{
  "image_size": 64,
  "arch": "mlp_mixer",
  "width": 192,
  "beta2": 0.999
}
Rows from block 3, named by matrix and row number. Rows with one number belong to one neuron. Each number is 128 + 32 x the weight over its row's rms, rounded and kept within 0 to 255. All counts start at 0. Numbers have three digits each. After the name is the row's rms in percent of the matrix's.
# fc1: MLP up (model.blocks.3.mlp.fc1.weight, 768x192), inputs 96-191
# fc2: MLP down (model.blocks.3.mlp.fc2.weight, 192x768, transposed), outputs 96-191
fc1.251 096:130133070157078126074109175097134159079151111162096155152109150089139119134200096074108119189127096077102102113154135042172121157197159171092151080082113167098095075080127142111120155104103153110101153087098155167150177124094093132116089186167088069118183154126166175085151131094163120088
fc1.252 091:154097102079137139092163112153150132172163135094097160176130116144099151105178153169092095144068162116135138176119095119098168130171132131121120132104084167165144067118173112120180125086101139177158141094087153062145147101147133072096120176145156094161091087095118142073145072130150148163
fc1.253 095:093071115116152122099147184174101086148137133133161129150140173139148106104162129086179100116076091145121073143178068174058170153139131159143132159123101101121141146092151123083136125164122148121180118161114172093169135104084104098073167112123100120125069185164105131138099144175129113124
fc1.254 103:102153090086155103113136136166117135127123154107088113102110151106146074157079125063167133119076092184158072135103134100115160164172087153095077080103159179178127084135118134179154118165124118106125168147105149164146011150068137146084126083125168103177129097136151144078090127168103091182
fc1.255 085:067170132076134165154089171167131085073143072102081126179092111111143158108112117136151121111184109149137176151128084128175161163196172120146149162115093143097182107115137083087181141146151125134096089117167164108108093099160144061113152110172110132126148118127156116077138130136153184125
fc1.256 103:157176150194138146112110132134141109060194137113168165149091160096095106123117128112168116104124090085144176194118089098105090106126072145150132098192115130157068113113100138108126133125193177165143063136102126110095141113157130122066127104145129111084171122108163141105104082171137180100
fc1.257 100:176122151142124167100045163162135087124103202143142124111116169099149065162151136133152127166118176095088147124133120089087089101177069077170058137124182149130111075066135141110173078172132134087121147100111126070100128107086150149157102157127102162128121130131103103122097048116128120143
fc1.258 106:188101145142120145154097119140108198166060185188149171119087135158044093160197126083155100133074158137098148170181143153101103096151061159110100168164185106157141106104168169112099073128179162132148083107156089137130149142186155095124091095175151113122116173104151138139146149157082166163
fc1.259 104:150193107181137100108156140130123145143138168133168126109147119089134137146139166147104178148104106100122104144153131132167095081114081119153138117154133153101114071148099139098123108065142112150165184114150172203159100110100142090071116177129116143101090127130105103080152159145063175106
fc1.260 101:081167150119166086099083126140184097057098167139160148153098199062088170173174091108088139108072111127142104097123151068130130083122120163115083158182122176151127050087110122118087095139125159107194128115119134139118112075087111188091106130069106126083091136118165123097131086154140136137
fc1.261 093:157171143074162129146161113163113104180156137095087138107059106137132076157181115152098162135089125083115109119110089135130137163123122180157106124128144128149115109099155135163146086138128164147065146119101179099135045108140081098068217155110122068136112177105088132149139154153064096175
fc1.262 100:175122187140134110134095181169156098088089172124075129173170126058171091128129107102142121184096138077141127100156086103116098121141076111157090167145177089089112077090141123184169087149167131107153136078152101083109110119117129119141121151178105095082119134118083101103088091167155117124
fc1.263 109:120103078162177209046105164097174148131111108127151161148003075117145150153151097080182135150083191151162132163135159075141143143143109095085106139143138197149132119116144153129143077169127081098105120156144118087095165147126085109159088117139121079139185144153149145162119113111096097115
fc1.264 091:059137128088085096130171164124084139087122135142112180120070070182113138136108119092170090090141110109117098098150107148141177151125147103092095118080134089136110146126131115173081162165111129159173143171068160146110097140079138189159109113087083108154134151098118148115177178155102108139
fc1.265 098:093177065059086115137131183129119154136141145173174124134100086092120143128188142105078128170104081085179119101141155099152067150148145153133143181138146135134134092130144120102087119165156136163171116106147072172104171135128146155140128123125168134067119072109162116126111126093144127096
fc1.266 106:101122171091098065109124149143140121076153152157097142181103155143110117136146097111093091137121132133099071152161050121163109119161138147117079127189149142125120152154111170068100139084077133121144121111115165110073104112134161154169078158101133087119113145108165101078095066129088140166
fc1.267 105:163101163179032118167132152124119181116112090141137116118154118159117152103197117134125169140203126148114138138170023082096124149154112107117095095166178155120067105068092166144164091112145153147142183086106138089153093149135156150163119133158126125110124154079152162178100111101133115088
fc1.268 092:133080102081035093143107108141087146166076138147113163131104096183098135137118133116139112158097187066118171176128051104180150142161139157116157104180139086163103142128184123159169107139147123152120117160117082162136134074165102080174125129172123123094126180166142152093147159175083136162
fc1.269 114:176117201104160095145115126131129185099129137146144131184044143112102165173120108054118158144166134100122099149125088117071136096152154170148106144097181107100130076082140145153149111111100141114112132138125095128147076071115133085094094140132157124083060124100129108098150115107070190160
fc1.270 105:161111122138124212103112152166121183157116132091172130139088157139080112164182100090181087168183143124066111147072133138137110051155156066176054139150148174153142161086123154164148068157121146151086157130120115085101088097115075106152157163160132179104147150147113090140108153123129139105
fc1.271 100:119090092140058090085127116146145135104145134136071220113150124131118120043149094097102136139134166184061114129124098098144109118138134088085124129170172146090121176074153153157088137061090131155097122134139137117145142098128186150086110183125154072150098158144165135144112172178120101068
fc1.272 089:167159115185096117160108116095128116171070166066176125107131183141125119157147138165148149103116123136128089140105078205116087081103130155149074139110173097138103163123121090084166057170089108111132074093123143084154197135172105153194159112098101124135115176099129133120132128175164076169
fc1.273 099:089137067076178142141137175140179134085111144149133154137002122122129111159165139164144166138114177142112134162149117130122154144150151102123068159063131099116057155113146107144078119155136114109130104094093111123070133158122146176117086134094098180138128138160105160110093090154069136113
fc1.274 089:107117137093157131133131110102135176149089136155145166146062121079113140125148099140170167130106162117103070122123162115152157119117134078089097151126155131131116094164097103175112165097084121104146096127148092109091136095093146099115167124110162087156113156186099149144082102180084075153
fc1.275 109:084191176104109057136075158180117159110098157154117111139165087093195141163095152071092139126129080115150160139139137171111064065169087124123117089088180154157120092102175101092172086150116138092187170148104131131171134059128159094110109094099121123091089126119104131176105079121173118088
fc1.276 096:151137126124124175172097165104123138085131103096120155167167135071103071155197122098134149133082143109180109153122080074136114069180065113107090081153104183110098114057099122173154107106174169134150119095098110166161156093076080083086088121157106087101157116147146137104137101118136122133
fc1.277 093:147107124181134146190159101109128081111098122173185093196140187161107146170138132123143107188175145069148118165165189077148114172155151166167136173137192119119123128089098133139124139092101154078122103100106146105112165154112097069095183086059093099151160155104105150098122169135102184185
fc1.278 094:146115158097071111176097118134139156121098091127087197114117146160119060127143172178146189148133143106146095145146158154112091122118096102135116103158152148135116113119189121069105067130113171162172102115159124181166196111104127125099180176142128163094183139098095136099091186166083148094
fc1.279 097:146136070147106194158082108088131201142087134087099177128085089127126130127153155103167174126096075164137159147149079112095099077119161085115098120150106178169114085122163136147133118116078150172161130161163083121123106118115105163122178149148123089116088134107186116074098113099078117104
fc1.280 103:080204181088154148133090189205093073106144158090158105181142182132114124167205165110099094153131085099145138132133152107097125141178119172162096119173131125128092106079182115133154105138126158125113158109101118165091157127088117157138100179152144118120168191165097116155110029146149103138
fc1.281 096:139100114147042099125125177190148085107091154164079183146116075166057063089171133141154186140085182109185129107134124124149121152181107131124073121109109144178062097104143097126133050167116128158126116149143083123166114124126088113114115163158117132154123090106170145057096168159132177114
fc1.282 111:121193121135109162124102094074124087145118137137133148151187095089161134165095108129092150166144173106106142100114164100156136104146188112158145195172146128151157135104156182109150113172172149151080130160162099121097114142117143068123118160169097142136173133121089115120154129179167174112
fc1.283 087:120064119164050165168142083095179149111109121141138170121141155164110079172107123181173107089153075117103158179087099152135114084092105177142168189095183123134111122160117115093116151119108161123132154074172127069155150101086131127100125137137105129111140145083098125089132108091149169150
fc1.287 090:174104140154075190174149135131131110105141151137094118158088207167116156140119166121104168141111166137149133159082118124188072128175122149174090111097196162184088119157169080157167101070105130128193091170138137129108128125132108113146128131083102091086117171091189170103119092084141119081
fc1.288 100:133128120089147148156141157096074104096088138147098106101151094088086175115113145085125087138137054136159110137135106086150087084176159145105111175213216071149147101086154146082146152121106147111184100106160144178180167119177184176130153158185177091067094094177122143113105122104164102140
fc1.289 112:113161068149102091205095172145101157118158144105129146165081109115173102119145090160131155102151143116145085167161161088083144071184124132139107117118149078090106120060131116066157072148167155109159078167161134209182098114174129067109155123062127147087151129145164150083117174189127149144
fc1.290 096:124122064117058091166158126118113166180126104178123091142090143182147122119153173134155156115129153134142084158131142155164138145117117110108148209115110152164121070134187160140093138147107107113156144093094108131139180127184101130196078149146095140134155117135165133115107130007173142096
fc1.291 097:094123107065167105147136129140139113086151125125098103166056169087158114127161145122135181112107093063180144122087151094162115139098079097083119136109090082089161091129128158088147115086169090154117108101174127071160087138095196109099124095074162133101092160120081126193079054188101156103
fc1.292 105:171181121147208098188118202154165078092148142179136169136148142157178107166168100123100120206160106156112146173101185156162162094128125156099142138112135099115141090140095112087141097122117170157155141117161113203121163130116118111131124155131167149163172175097104153152130108118108119050
fc1.293 101:079191103073114159136141174156166119101149143164122121123080196122074086125116114084098116163121067148099074103140021162132092094116088091134120100137106144124172077154105106062099128081109175187205098160072086073139132130154090210048100161117116136125132155099171118089106108113105181074
fc1.294 093:189178112151054139176124180149116129080089169152146172168132172112133151072167075129145152105171171110112066103166079156134112075115136108111114080156114117114131138092112130185122127106154156159098084139152110180120099129116083133159152105182115114196157137138102118101143158134117174041
fc1.295 097:066119093116117102167120176143126151169130090142106128154062140105142134117151071088181115138172157118102131137139134110153096128149164141159156191105154126080095159143118120139072135157176120148171089137116071084174154087184179165111103131064123144104143088156087136143102163184118105160
fc1.296 094:152130123131136109163133185139133091105107147157089193143159140102097177116115131129138155204125149141082079122175135091157137106193149115178102196137139107112147105160163118115058090097160174129197094114071133157080103163119116150120161147152127124138122129150109134165168109115144088081
fc1.297 113:103124086141137082102122108102159165133110131175119117119106105132074102101171075027088169149144131139178125115169150162160082086168153157158135118117198109152160108125160107107164117146175207170154115171084126075120131067193138134119085090142121107098088138077121084132128167148121124169
fc1.298 087:144109087063147146121101165120151132121146170083186131162146181102110114107081086103121165161098140156081148150134081169078087117094149103132085132132119168114185097176151053110145092107145165152114130149127097150174080122179154133085146087156133088102113168144119103128105152119125083075
fc1.299 109:099172166168045150140152144137104104109152128143153105152114164146140125113125126153129171176103151113061175165216068108105154105159135104118138126206175087079181098087162128124122092178162124155184125072090148135105116105106168145158154107128109172138147170138162099158119148175105114171
fc1.300 096:154080077123133112181086084091157128111129182122196132113169093133121162169153149128151087115112152157111139131133089123156120130151145109105095131074132071097111082125075117133132165114131181110058077124157087108160050123116161143148133097105102101187159149104157119160082102180169155068
fc1.301 088:132061122082127102144092091074099167148099178084153143131082155158136145166152138179088090143111184116141122166141150120143167091098152119163163165160119153109125119162173093101153126102114092133089122102148127146102232105133183125136132142166090162149078087138111077096104182075151117103
fc1.302 094:183077116192062120125121136111126096125089128180212121107107142174119079147120116195132072137110110119102110138178162131206114103149166160129174107172137088144167130155186165071178159104131146181131096087105138103093152077083081084131106088124099166123171133108125119080137105116165105167
fc1.303 089:100114100134093103146179151194122061151109133094116143158101082162126149128130085079126161135133111083160139100170068121155100108185119140102167160142164163149176171092089140155135153086157171145166140197069177086147077080130123098071167163105081114125099083164155093090147133155135113090
fc1.304 100:134176150100103200102080178163123096100086182143127087126112197172124116127087092124116117105076158138176114197083091132137148156109141077171103090148172092129185140079164101138151099146098073113187053140114136140121133117158149148092154079195116078149128159174118075150167158107128118150
fc1.305 093:103179193068123106129135120114102141122127103118144088109174143105178112181083132117064120104153134114199093124121170106158122091087089152102094120119134147159157084068148112075087096099174144092160123126170122141150168089063130184132120115072123109092095115164134168111175127193165114123
fc1.306 094:166074168186102083144143124102114182097140085133121101074141183114123137119104148152091147137143101135108192098109101163172120173128092170098179183168109111145133102101110118078138137086134145098119160113184161144189087148133153114165180077077073141118151093169195087113095126113102111130
fc1.308 086:086159069137052189091135164100094131081101090082140117187122119160142093084100093153112105168124140079151089104180098162143145118155136154143100163103182150103112120100141150186163137179077124163181157150098102105134115095132111136154173116164166145108136102132078153137086132104087180136
fc1.309 097:132154116112056182143137160088120145115129109114061086134045104168156106119104122143171181106083149102128108122148083134167102069129182142106136109101123105182156074119096176086127088123121132167103173124123098118094118145132123180124158132165106112181141133184136176102187083156152153088
fc1.310 094:141112094102179141092141151135121109108089144122144113192074118087139139161117092123135154189103103159144061193128138088148145134150104055150130137090160176089151138149132152179100111148104106080169129178118119145083125172085129138121134169181165077125080125155169174112124175129065100113
fc1.311 087:124081080077077176176112078087117139186113123171148149199136143179130130115090118128162144150145118145083105098160146137099161102185157092157105154166176082123111161147138117169139162107129090146095097152069081119166145118132148082176116145125152092102181120156134150133171168132085149133
fc1.313 113:176112112179124182085169132143093118092110100135179138120070099140161103109150159112114089145077166094126163108184065151134167116125143144146096064146106138153159090111163190147077148127095100153124163198097171109100070150131118108111089138124168095179112097106186114122131128132080127119
fc1.314 101:065161135150174134174134133087135109186176127111147101146120167077134099163136119156102140113186165184189151113133158190148128073113151090146051134108118068100157116128100133140129083118175127164131091155101070142135138116121185150185095169103135112130127127153176130073137161150082154072
fc1.315 076:143096104108163117099166174102105086105064112145085058112113074148124112126137118173162073127125085158107050101138126057141123164133156069157099117104099095151080118161100122068087156156117132123169158172096092142089108109157135157111096082120189142122157136099100110171157107194153125101
fc1.316 099:130157135164067148173153091118184106097169117169098133085117128162085129124175101145150100096164171095125117142195123090181095132115134108148159100131176107121116156156110161123185127141110129182192154062137118156164089093126123087079129156163131123157115139090120155137145132116170184212
fc1.317 108:137177116171165111159170168135142090138150168128130113153172186155175132086063044140154104118161120143106198171159155137116099143146156163135138111176206098144154122081071169096163081163130069154118096065093107138138126092101102141137101107104111138131078131114119147170115118138159118083
fc1.318 095:177163159139121070141121096084096111096164121157160127167182164146122144144185123175138152085122097138081156171117135118078141160165156139083163206087194120096081151131141103138129129178172097160084116051157146131140167127137074057170156114143094152084151170111126107099107101079158159119
fc1.319 097:121104173105165166087081139121181139160137116167089102177094122102073142122166090071120115167102167124115111120113138110129124151098111054093107175161130155151143113086174133177169043122108125129092108111073133051087126134168151130136130086145182120203087118144154098152133118124108137172
fc1.320 090:179163173185123170065153152122105124083125168151122118156085104172158119173131173128094136153183074106164170167093139176143133072101092159157073131122163193165089092158146139129074072115118118115146180078156157179146103108177096116121104072105126156147162111142175097133108103174085142187
fc1.321 107:124136133121165151183139141122101128143096171155160113158150064138150173115145115130140139172112131121158116190084117146180154077182123110152119134159107118194134105141074137081100087125159179161131169159115144187158176117100147077153169146086104123160192162101167169141138130136086111083
fc1.322 095:163187186134153119161134132175094189112125102170074144128137122117102083104108112162077100155147132115124156090149127111150153147120121072141135125169072058116177141153097116083083100161125102148180178110183153170115138096137115190137188109172120147095140131161147177095092142095068167139
fc1.323 088:141103097139138177162130108124105157109103119107135123144096114149122065140138155173127135086137125135189194115128096145114163160161065110121111113181102090177128140108167078081157081151104131132126069171089103087104142089102119178087131070122172125129089109160137116134120157108088096154
fc2.251 051:186101094110136181092128101125135100122120111125147110100137109116152128114066139110130125125106152005132112149128111074133157188118109026148120153102133146177122129149118144213101109117108118149108090172093090075102121139126127110149116120135249153102122103082113105181121180134135147119
fc2.252 066:112097200160090117126100154104143172134092103097123101087145132113156148114130107105108120111115153064076129088135136106094156068114103159126169068131122137121126134150115135110072127087134133081083085110130069153125094124185114174081157053104054080111135123077092100167116110112092147089
fc2.253 093:096138175133110082176124073087055113118172105093085181108186078107169120144109113092077167102174104085091121096123098101184133190077168102170113092139101106128140088195106111164101172063133195127101113105123161186111106153117100117149141082111153189139161090095103123110147107191155103113
fc2.254 070:067137156149132130119129105115089098131102122133122121113145116137146125062058096116092123136121125097097146096130149116183145029113116066141123103100121074022131166077115144071103152136152118085114173098153120123121111146159078062129105115115147076137148105184110110152142072151115073087
fc2.255 042:202155116169115072111145159149113096121118137155185100097137094138139123187154099103053125106057126115218153134136123096130123147131117088139170137115132099132126107162141178117069115128114132083142154148095097127128124121139130170095128085109254126139075100170098155177119106150087147092
fc2.256 146:110149104102140099176136103093052165105083144134157150156076161139114117160137158162099084123105166133134117144125086169149113196107106082078110155121132148121157069140124157108136059132107087109082115097098099138136141119060159112153112150145021162169090135125081118077085166150138091120
fc2.257 132:062121131078137112153170081144157157134175093127137065073092142122153160020193136089116087133126138125078183090125132147117137133068098143073133130205116148147117131190140136100066115140121132119197147134113143140067167114110101169109128100166075097172101152093113127231120168040163138159
fc2.258 099:118160125229193093132127152114110132153069162138159182170151195133104142164142134123179169169118067206074175156129130207171074128146138139126100188205151146097137114104130132083169131153115151127155196121136124164175136155149141165098119154140158169138147181158134146104145134160108088138
fc2.259 098:144124180133172209152134073113128145090126100134088168118162112131169107152117101134195132106126160080059102114120131113126172165105137141157173125136090116139133163139104097187143181090124155071076081097132121090109107139124074183151156118079168159138126091069109109148171114251137118125
fc2.260 088:150114119149147110143164134120191227140112114147114073121125126107147133170170163110145109135056113059157104102141130109161116138082127140149150124145117141178108105177141119113157122132159143133180065039125168111114140123152143136127156009135098128174097157090116061155130150072171141171
fc2.261 067:091117141206133170146151118094132113099159101122149100125142182143139147101119124129092141174105092088113141089129163115143162130105128101136207128122072143050119169187110116115095192113166151042123096132120108126151110124145101109094097081114107134163135111105120101168115019214160152087
fc2.262 159:099129119114127069087192099121133096129128095105096081097049136130128114063140177153117142139136172127095125149150098086106134153094094158128169146087095163143100074149114120078085113073122142137137088099092182112127138069168129129078144077120099094158030142129054091126110208087124137168
fc2.263 119:138120072094097044029140139119088115118091123103102174121135101125111116117140133111119158152119105037178123118175173128137102077145120171149150171076155116142096108162098161055091139119192054124105172217131128088127101154098116054119118165125142095153089150136117152160171166172131186192
fc2.264 070:192131132157134163154012098118224088161151100135120125086168101098132116077103136118119152126154181184139121084125118136151170109118126114172053123086124115121139124069117127097142160095135120130097111123126107159126120126178103044078088097122194083102171115145099119102117119149157172103
fc2.265 087:193122156145153132143119103142138106109151105125103069133125122139143139172109158114116110114125154143114060129127124133136165184135124108108106086103098155154152124166130113180096125082164136119140104192147155149112109187112107140127153109138037068110122151068120144156113141183134170122
fc2.266 129:101128084149146174149109120103116103109109102152109164130125115065123145130122114132229138123116162099031135112129144160191089107114107093133098085135135101130093146123117186129077183115103122063216078094133177160120118148136101132078167158171099102117171149119095068123115136110087128122
fc2.267 138:084094110147086168140158166155102209115107156152098127127111131102118087143111140113118128107135140074127029192154127097139133222151104086147136069119144135127164168197154164146141083157075136095149124156173125049163168115123128124136140111118157137125085127061139128116104093144155111101
fc2.268 039:173127131177131087076103160142243066119117134159147145107145141117111124142136085110065145115135134136185120130139160155126125146109144014157131150102133097115132105149131193121103125130124130195161078081136098115148154112163129174106136160113255157117121112109109142132122201098167166149
fc2.269 123:218155172158147160127180153101182146123057159126173112147117144154127111167132176159130160094104149155074136155136105068161210185135115114133240157199157154172136074163134145159186107164140113128100131098137134117137150123112133107185173133143128148118144164061153137117117059152159139156
fc2.270 087:159197100135183187129159135131154113108105143147169141132127174120140114162108175123055120097135081154123108159127186133186176254115153129096146132132141130216132119184150144207190130144124113142113128101112102104150138133089143123132101174133097161055138148073155133106129080135170189144
fc2.271 075:162120146114130178146129118123166174158137120149114126085118134118124113157153125119106125128138136029127069141133132091101175255124118006165110119161136084173126116148133155165112100132072148154167162154133111093123140091101132130108146114133116126113097115079123140144117165111105104093
fc2.272 061:086130209069115085102131126124132117127165128123060152153122119121101157136133088136117112130162143091127167101134134053108131084159099053126118148117137182092147145143134100125165161109144120156109125140095171146125096141155128144076115154136000133084108125131093103121117146101022152113
fc2.273 113:134121152140058172098148127131080142115091141146130130111144124122095083081125153128120130138077143138157093141205130114178129160149094136131045108194152066141153129164193126118164129086103147098067149157129112102079137147118098121146078150152164082158189160089128152124150165157145113208
fc2.274 047:122112107107109102086123118122080049092153130128130107109158149158148122063056146105126119112108103044170161113138123138143117118121133136115104115105148130121109129154108175057123137145182096081061172138073132103081111139146107073161121178127050097096167122130125156146154106090111163126
fc2.275 115:137122184140064178175158134119137164168147130099136073106119147137145102106152095102086157119105198159190063112137135136148111175149127121136144097087131129144140117202172129179106100175189112128114179073099122150171133129074108123089135072139083125160086124090125105116140141147054106153
fc2.276 080:128095081132121123093213090119162096069116130109163098072096119148104131096099143100063134135081128066147079163152080093201120151089104187105100107165126194170117105189132170003081104148113140159162154137131142119138144138162082112110173102124104091166039140109108151129126162123171123179
fc2.277 092:112137176148106131105136102108091123138139125111072142125184181126147122124075129130130132112055128171053149135105137206098117116125143100062142083096101125161114141202101094090138137120111108155138102126130130181174095101177109255133122179168135173141125126125155109187152090086169088101
fc2.278 054:255168075157182182171195134125108126118202127147179089115137099141152142155109115135151129118131125143081094119125116131075159150132151133148164172109131178121135119161128163203139155113158154133116123081158138138110130182134146180172155093138163133150089114159143131141126189122167192106
fc2.279 091:074143109139044099120145176137099078131087137133185170140144155135111133132109132124116153149121168120037174167155110145202096197132142122126084164148129143086151130117142160033149128184110155176116217150135132174133144153112169166204166175109144151156217110160120205145117164150148100168
fc2.280 136:163137144140109082166146182171090157107096159160135069150083166125118115133113132111065102138132101138183121151144134098161136152129128118113166131139143154170149093162187160127102101131124141158161141141062095163089171102121185135162141130155141104127143132124163171103120046115142105124
fc2.281 077:086129068210181079106129133155113108137152125160166108102146121146120125136120102161089143155151110067196120150138121206123050154105159169160138169103102182131124136176138152112128143138096119134186164221158120107134135135135126070120114071117167181159132096150127139126136219172117133143
fc2.282 136:149114159144092104200250140129087191057193140145122154139144152136148133156209198149152107127134113116181102111104142104062101195157114158089167105161133170118112144217090118122114149125117110139169119124152204145147165134123142200101126108139111154144107139074108122128110130122121160108
fc2.283 077:170129194092104108107073128136127118168132118108112133127161097140140151102103129125114112117125150135134158093113173148071140000141136103086102123088113216136126158034103105063137131104131114168084068114124141181114101125167128137147146127098020077116107112130112100124130140088104133093
fc2.287 050:174162099110147177103090124119164147134133130108154130124135129131129123143064127143089118123160160147102111103155149150141188203111157153122154107154115146127157151152131176148108120165154114147104176070125057140143121113126123158114106156172189130136094117162099125134117163163164132188
fc2.288 087:142054129132060075133096121157133075156115098100089100129131115119154157158119107115135101067162098152059102090126119177087156115115120069080156062084089160136149110227127117177116102149137132116141176098164116161126111135130127088136223056116062149085107105089110140156111106183102167111
fc2.289 134:124171065119145141111155142130114149082144116149133083052106098119095078148143144086120117148159125145229003151125116102150116134175115126119189139087137133116162129096151144128099087101146119153206117101101131144074162181103077108124118111151163117126129106154124096061111144135149171103
fc2.290 077:220124116107140229109092133129129128143173137102086147132134082118080145126144121079107152124213148195179154122141147146029136105138124139185060112129176110101160145118119131133126141125162135151135145177126083114113144156144162108112171164162177092104119142131111196158110166108172151148
fc2.291 088:076153147168094091080122115116106152154106104123094009107164069123176100119119153090101090124097172133141083118128145139135121168116115091047096099125081076161131117114108062109074093083153146066136141096104103136109099120130120155086075065127105067126140110122117090093118146125117158081
fc2.292 152:076128128132124126109173110098131119167098083131123102156169156096142124086096147143133114133107114101057092113073077110107055158128126081113128127164100128112107168146088128055108133106050127093121090135094139146103135139110150206116119139087000121089158106033095144129149170132134143097
fc2.293 129:122103171122133050115145182171108114134066144151153104157137086136095158176127146160156109136127189112246140140128110137195181210099151170141108117131126086126105099110116076173121108090132170096164087133031147081084126110167160117115175092138138108145182100157129111161145095127145105114
fc2.294 075:175110136136122140114160137122098166132132129119157159097110176113121129141162132126101174177171138088097143144135151088150170220154093145191121155162159187186116117235152168134086123142120143114178183194118133084143143087179155204093151204140147158133105149115105157137128205103130128182
fc2.295 122:184192158145078177066168104128139108091135205114154124173165159185072107185103154149043113144117127144143121115142099094131164187124135079092125059123118086084192146154163123077183144141107151165131136159126176176110060170119083152093135132116088116112138160130126109118093140158144144093
fc2.296 064:086075136115153111118163101128045115111164101115112153072168102113127144106129109109146149123151115140061097095132129162179114163109121121073162077122091149093120122139111135185135165098115122091075146161144149142131093138105091104141096138099109092088161084058113148124151122143119152119
fc2.297 141:177110130127116107176126109125188170121112129119161129170127206090069180202065126164130110106095131093046111125133067104137140159067097127141190081168121161070151094133151089112171171129175136136127138118097173114087150146183121168106149137191121151119163152080102149107094079147114129089
fc2.298 039:179107090166123109092155104123131151121100115138102127118136065189125146146185216151120147112151099067111116131130157094190191153121145163097145092206120125092131166110119141099142143083168121075117159128108193136089112140099160132164125149111094121117111123054128119133133168192116167231
fc2.299 097:073142124161166135107179149156109208121067176142159129118114127107086145183167113102108142142084091093150179185132148107117094181111143139162136124108147143116142096149154137165126164177122113082162138111108119122111160146184143163132146132120194173119165086071158169194126107135185095127
fc2.300 075:168155130087129112127148116134126173095146112132101111142146116164136104087121163133122125113166110092145083138109143110072158172138153171099106102172109172142145124130107110100128136077069109115151106119133200141069140173113143166092071168121126119104103116099078096076137128141041136148
fc2.301 074:088105190159079132094084153139119121152152115113089117118159099118121143094098100127124123128155147158121121103125133167088088047142102096112093062107120183112121145037114072095122111083096142159108062129107114140114113162171141103156164114102052025087168144088135129154124121091119153103
fc2.302 070:123139177088148125109002125127169145146170116114072134131161117122129146103056116115084124113190129176087139128114141182060157025140145149141090148071128157171115157010102060129091128100126113188096094127114133143119130117187128201138145138111160133096098126132110064142131187111107163085
fc2.303 038:228117141180130154116052123119152118132142124129113117117147101125122123134092112147127133110176164182127109114141120085113178159116124137147099136056115114163132125205133097127109122125142130073119179095118043163121110100108112111170029099107255154115155102138132139128121136171102126159
fc2.304 114:123094117142103008089123150111156096171069147139187132150123151129067142117088162149062168125073094106081162166145139101139151129156126128109204141114139149074089084177171144095099101126148081060130140119109108187116139124137140146172154170172148126174162121171127135157110097123154106151
fc2.305 042:113117156182114125139144128136206160142131131122135045128117122155134139128135168087139126137059152143219112110123134107149110157142120126129105106056099141110129145184149117206126106160169127134179144055189137161125119114142129089103180000143095125203118113115133092159124166123028128115
fc2.306 047:119126156074121167130085122144144143143132107095087133164139083130136124129152079125206111105163161169116109108119192141001131069129135114139110092129131153128141149124117095147147124124089127149088118113163074170107113125096142109115078171107163116100043154126098105110132139147121157086
fc2.308 038:189122171131128107092125107130213070113129130129095115101161131161115138110106132157055137100108149128136200135111122106096187170124151069045121138091116123127122129139095119000117155106183096144135091086090178127174104135143123174091088192121055125195136101231142099207133129101096114126
fc2.309 075:210138123105093101139137133177156145092122131106162143117103117155075131145177159106094121169133152139197086172133118134110177228137123131134132156194128169058162143121144139187114112118184159074144094190112128140178144142120151064162073140130253138113080138145134139129104153157117155145
fc2.310 091:120098134135058119090140137135131075114098123113085118094145135127157128073060131156096117099132112035186170129137096114175120098122130145116152114110101086118110129147107145078129145151221107124136184171104134133134083155221109102187176141110132125140170091187114131203139124141166115127
fc2.311 049:184121139210102147098156165122117082104153136126129154085150127123145161171145204142154147144146140064130126140132071124164160208125141189109103098148160115183115077174135153110142137122118144162207112122160188143168151128147172171114131135136142168143107135117117115172128106079182120154
fc2.313 105:137093128054096090119096088114165051083130109097054138120170111132155124066064136156126138104174151039140101127112118032127183131118132127145147142120147120102113136152088125141122162110175116086094079104107118110122112130085081076095091080139134125143140129129109127161142122102122147114
fc2.314 122:116124072147086161100177157171184098101116131151187145139120119129105139088145142133193128111120149063151127138151065040093052194151135145089087125151138122133137114167139120107162169082168127175115135129115161128089158119166162079115120132106139125117191113091138152150122238075199172140
fc2.315 043:115126160049122120108023122138161176129096120144158098066146116088154140092092150128030137147137146120133116109110126137163130077125115140095112084179127143133133131093123143227137115106133129120122143092150115167114121124142103127121114092124043112122187149100104136150107101093094113126
fc2.316 079:182166208098161157134062103136133103109126107147102134111149143109184141129114130129114123127174135181114121096111140203007157074124129142128119140131120186186100129071118147159114135120170131140058054144142092185140101065114126196107126103107193181133120140100113083137115135149075151034
fc2.317 114:083130202144125171145159128114126180146121150105106181157141178106137124110154121092151145179123133138073124143114128152160073174129112038075142132162117121154118110255131097157120135105094133113145155149179158156189102112112123176130115238151060148124148163126136131096133149076115094162
fc2.318 085:087144158132051128148110137127105120133156112108107155129149134126137121100094126134138119105141150137090174084115132148073136130155135137134169124131106124084133126088102094052125127086061123153126050096152107147155113120125151213127124150115000018117077111115090087123126173089093153110
fc2.319 091:043142089141119084106169135123131107149105147118115114138137147139084130162095148155086145141116127134189143150155151162191095148133141179142179165133112105136134117166123074027140141135127172141152200119139159103118113132148124114110170177131172078144133165193137154030134109170127145185
fc2.320 057:080104114106152165145131106134150073159122113149120137119137110117094123091126154131157131129029173149142128106124129117000107158115151153102195150107126127043141154156118124088152150138140115132135086152110113093106134122089136086146140109145009084122070133134116110158153155099135112122
fc2.321 145:144067126123136124131158144131148090152080117103113171192138145109140077104091147163100178133136139118166165103112140084093093165099145094147156106114116108104126143129092145114176126088066197131143088183135141152111128133098161119118121155079088132148114110085098157094134144160141104125
fc2.322 080:086136137083110205112034119117176090159118128104151112123148079118174149131135084162151121105082170203154102089126159207086108103105130139099091132111118148171119152074097122219121129165103112123040113123107055125125098129116125012117072160100095098157131137148097115111135119129125155099
fc2.323 072:075109107088156073067127111125146064117103111100095113115177077115116147092106111120052134096147093144082114127116128081085133095106148166151188149123095135031102141175108129108102194097134125109141128084159158093157124175094126054186134128113052075079140130149108091144124037093091116104